From a checkpoint of a small image classifier: activation relu.
Rows from block 4 of a small image classifier, named by matrix and row number. Rows with one number belong to one channel. Each number is 128 + 32 x the weight over its row's rms, rounded and kept within 0 to 255. All counts start at 0. Numbers have three digits each.
Before each channel's rows are labels from the 100 images, of 14976, where the channel reaches its highest value: "peak on" is the class under the peak. Only what is clearly more common there than usual is listed. The data: made-up road signs on poles. In brackets: how many of the 100, against the usual share in percent.
# convs1: 3x3 conv, stride 2 (model.blocks.4.convs.1.weight, 96x96x3x3, each kernel summed), inputs 0-95
# convs2: expand pointwise conv (model.blocks.4.convs.2.weight, 384x96x1x1, transposed), outputs 0-76

peak on: symbol (67 vs 2.2)
convs1.29:113131110162132107076101137103107079110092183157056126065077089143129145104132105099145075082145094107124113105057142086114109062085130084098087083133166136125132081167079180146126113134094114085104145127161151187095125118167102116110150122106090108154104066094094136153121144076132114167
convs2.29:126123171102118140109116156142100152164086106168084071127223177120094125150129079110110147158185105132130128250106098139114125127143132123070156136143108134079128103118109119113048157138124074170163139097132139144125137159161141136

peak on: face (94 vs 23.9)
convs1.50:092104101181163123141071127114124114157146138092112124222139122124120121123097100081151133145108135098135085073195106106154047139153164189129117119129153163151108126096201107154115141099134133091102109098079104136146079101162143067199160130126091088120143126167138173106099134172172111162
convs2.50:127119181138153146110125156119166100183146082126119166114171145143166129167105116111156130146127160143130146131131163135164164120086110139114113133130150152134144140179115149118190110076226120153146116115160121148114087108047191194

peak on: face (98 vs 23.9)
convs1.36:170111069100078118160119120089072127059126080121088098135122123192170185120114123142079177201155108141108138130187142148102113167082144154163099073102151109126129161122086081145118067119158145137139161087109102107102129093059162159096115126143108122107127114139080064111152138122165096139
convs2.36:131120069100123156123100124141152171132100107098134064142169041135117122072101124151123129087155129114125117038142159154132084113130130149092116126079033094170119104117109126109088122097167115105116121128140088066208152145118131073

peak on: face (71 vs 23.9)
convs1.23:095100123120127128146091139160157127127186178140096116163122123118204114083110084100123100084149117188143094165130130098199064081124132102063135085087113148143168153187115156129154123155090175122080137164153090094094129106182116160063123100085130137138077129080127158106166159103131159116
convs2.23:134146187102123129121155123172186095088135067137150126044100142145097136119120184141074152111177210151145122077101132105162106140104113131108090109204143102137133129136158085130185102139113156170128183150142092111157092114159190108

peak on: face (82 vs 23.9)
convs1.76:082095100071126121098058078107127166102109066111115140163040153118133130154087116158134089130141100105099152089111107169162121136091141119089114118110105134134123184084161085057165150111124117118172091129087204148084118133148086182099138167109111136165099127139117072111137080129152175140
convs2.76:102118079178148144162092096088161141160147106086138105115094133116147132058092081119145132083078137121138159107122148129160097132135117117139151134091110105128128089153179174137151076217131151137147170118177166091112094111099104068

peak on: rim (47 vs 8.1)
convs1.62:124179113106123121093184146142160183119078118151077152108138147075144106161126200109143144101079180088110059123155119144139145103166108061128103133112121051117127103114143056128136087167122157146169086083095068179155112146150094047121133106168139129144156123104151129130109107100114100142
convs2.62:135146049128120118186118151116127120132100086118124077168147099142100160087145151137185137134099141141150149130153130139133187165124147099098169098158093106122134136111137180143134101134140089014149131150131126143143159133109088178

peak on: symbol (59 vs 2.2)
convs1.80:169095046130063159121149104138129108113127046113118162044094144118104151120106081128113134158050108080084179083123112164138161104076153107117138093091116191128153121118106148078106102088149155148152117098137142137129094138107129140151106149112102144127114066115109116059119134130152102198
convs2.80:146134116190147135086111141125128145165152062056154076123082129153114102165127143145040148142220114119116117175162178141114130126098086137125109131123106101193124185097127149137172067127134126141117147138150082030122112164193159215

peak on: rim (56 vs 8.1)
convs1.18:116148134112136159142105116143097151102112195174102044159106109073138125173153105155096059147100105130164114135146137098116128135134136145122083136132133124120102145110155137113142139152022079153084172157129088099132133084141114110113039061121117128069150150137193163144153147129103085076
convs2.18:134105150054124109040133118135096117112172094113135184048092160115157139133113165096134124096069119130128119139155124129158114115112103143141135131158169102138120150161156107172088029130124120098129182138128103100245124120152157181

peak on: rim (42 vs 8.1)
convs1.49:111142106104021155110103152118092129088127067111111105098143178120113181134122145113118089123109159075120140146087127144150073128165052180136121149169118078087134116168114100155130144183098139093160083123108077128142155174078116095156126098130125136130085097142119089177049095111100106110
convs2.49:121174108156127113147127143095188095142110094144123070150124137169067100128116144128106119162145156107140137073136115105133143147154099132121113143150065144068125130110143095104115134178102200122136174091124220093137135080134099078

peak on: face (89 vs 23.9)
convs1.63:117140112170162164116052173122146075132097126122096172103124122142112123139121139041092123154127132104124096062102178080095036134118136126086086108141079150105099094071131120131082067095162172172105119109054137089135150139144132075153120100119117122144106138140121198105131105128129099128
convs2.63:135133182111157136074116186168122100095106111147128099087134107107108112146131143098103132167119134126149158099111121118129145084072102152112148129087151140119123159132145114058115182116119178137150138123109146131133120106190102164

peak on: face (86 vs 23.9)
convs1.67:121125123103153144123133117131144153071113064145146124124118145158141104089107185137117180135130099093123138139140156128145111113129108130110129146103130126094179141129118133112161058115255180106180141135092086193144110172095148154118164074135141115172132103133078047137119130137156148176
convs2.67:120124156150114208168120115135119151123085150087128123131128071127141091047133128128111125155114180102158124134130130117155105138132058134163159080042018138145126122159126095103094092104153150122105125118138167157056180136127151139

peak on: face (92 vs 23.9)
convs1.12:144113131091121107128101054125101143071105165123176104141102121174130129058119176136171124101164139154143183153122143089122143166139163126113109172129142102167149115168083171149152093158059165151092191103176106110081110162104138196106061113110104144138151173113140075154064141113107142137
convs2.12:142135150117101146125143161135125078108129142079159132114137154133155112113105073090142112124080127126143098180145100122123132097069157121174076158081139099122129167145165168113152152060149183222122133143133082118110223113182136150

peak on: rim (28 vs 8.1)
convs1.60:046039113130132099150100091144104085185115111146146127124106155132057137101127149128100114088109149135152097118066103111122122071061120111142087098103140089140102095101133106121147114108148115169135108116103080185110116076128126129111134095101195152125142077116128136098163067118058112196
convs2.60:132104102145122164133154161110183141168152109109097137125093138137082140158188127166147140135089151118135108102144130104122142201113188133117195142106151175153109137142087106095203174179207129122139060150080132112159127124117158120

peak on: rim (34 vs 8.1)
convs1.5:170108161090147163165160077177181100200114137131167107149109082092162115111147127120069119183089122145096087124139108150113104073098126122137127090131111161067115108128092055123155119058142110130124069127104115182139084071136148120104148134164090119158124126050087162137108133108094095150
convs2.5:178145115151119115127147213104070107116124179114122101172089132101089121101131104092162132154052091132114120178154172090119150166059123106133133134088120075146130129101202131090108116178240195155104137122125068163127178080144131108

peak on: face (94 vs 23.9)
convs1.39:181098184155128081112087097095080126095081125075126100178105104127077096084160126122142146139149124115141130137135095082121115109163086151129075085126115093098137097091079150175107060118138145172118069149069100130142133174051124132090112116113116136136133062088150195091109139093107136163
convs2.39:105125209107115186083092162159147118091130128124061131061211066120118102117121177107089119067150126118143085068106079108118118131079090148066126175095086207081134147192141093132156125129149134065209090160105086138171134094101116095

peak on: face (90 vs 23.9)
convs1.14:133070099188104142158091120122088147161147099158145139080082107138155100189108137127120169090047127107091146065171093102117078157145157113137129132138077081093145092102106026111094130141157118107164136140081150130100086049121151127137120091116147103125112132138087115117103105160111134185
convs2.14:134143130084151169163131140135127142133161134153072157118058125103135106099150084081159086159129105112116122145089079170119151085115078096094166155134153158063136162167171134113071138147174116129251158096108165065090110148082111101

peak on: symbol (28 vs 2.2)
convs1.15:117119117125132133131091142131102159052109135171145113131118139085137157096152105129143063134162114136120146120134113148140109142144097171141121126120136137162123159168147142123130105154000065127050137182126166117130131115140135159106084129102144113093110165180184156116123124128138128092
convs2.15:133100030133156107100112139083131130142158018116146097022102125134164113175148167176095142101097053168094173187150092130156169174085182134100127158182200150054133118135158159157103141141054131045146148122132096132185149147125104103

peak on: face (70 vs 23.9); rim (27 vs 8.1)
convs1.47:087107120142153207115105111093114128034097091141117110169086111065133135135114100143144165145139104104132128119134167111091102158127111144142090107088132104125112159139105131114121112132131096127162135169076136225102122199070118144096107072133159147158108096075067156154142155070078148167
convs2.47:113091161189123125152112150119123149163075114099149126090118167081118141090081154108118122135152223126216096118100126131193097092116078117136139133126024131077121102145142058090097114094124122072131115130112125146085082142083188149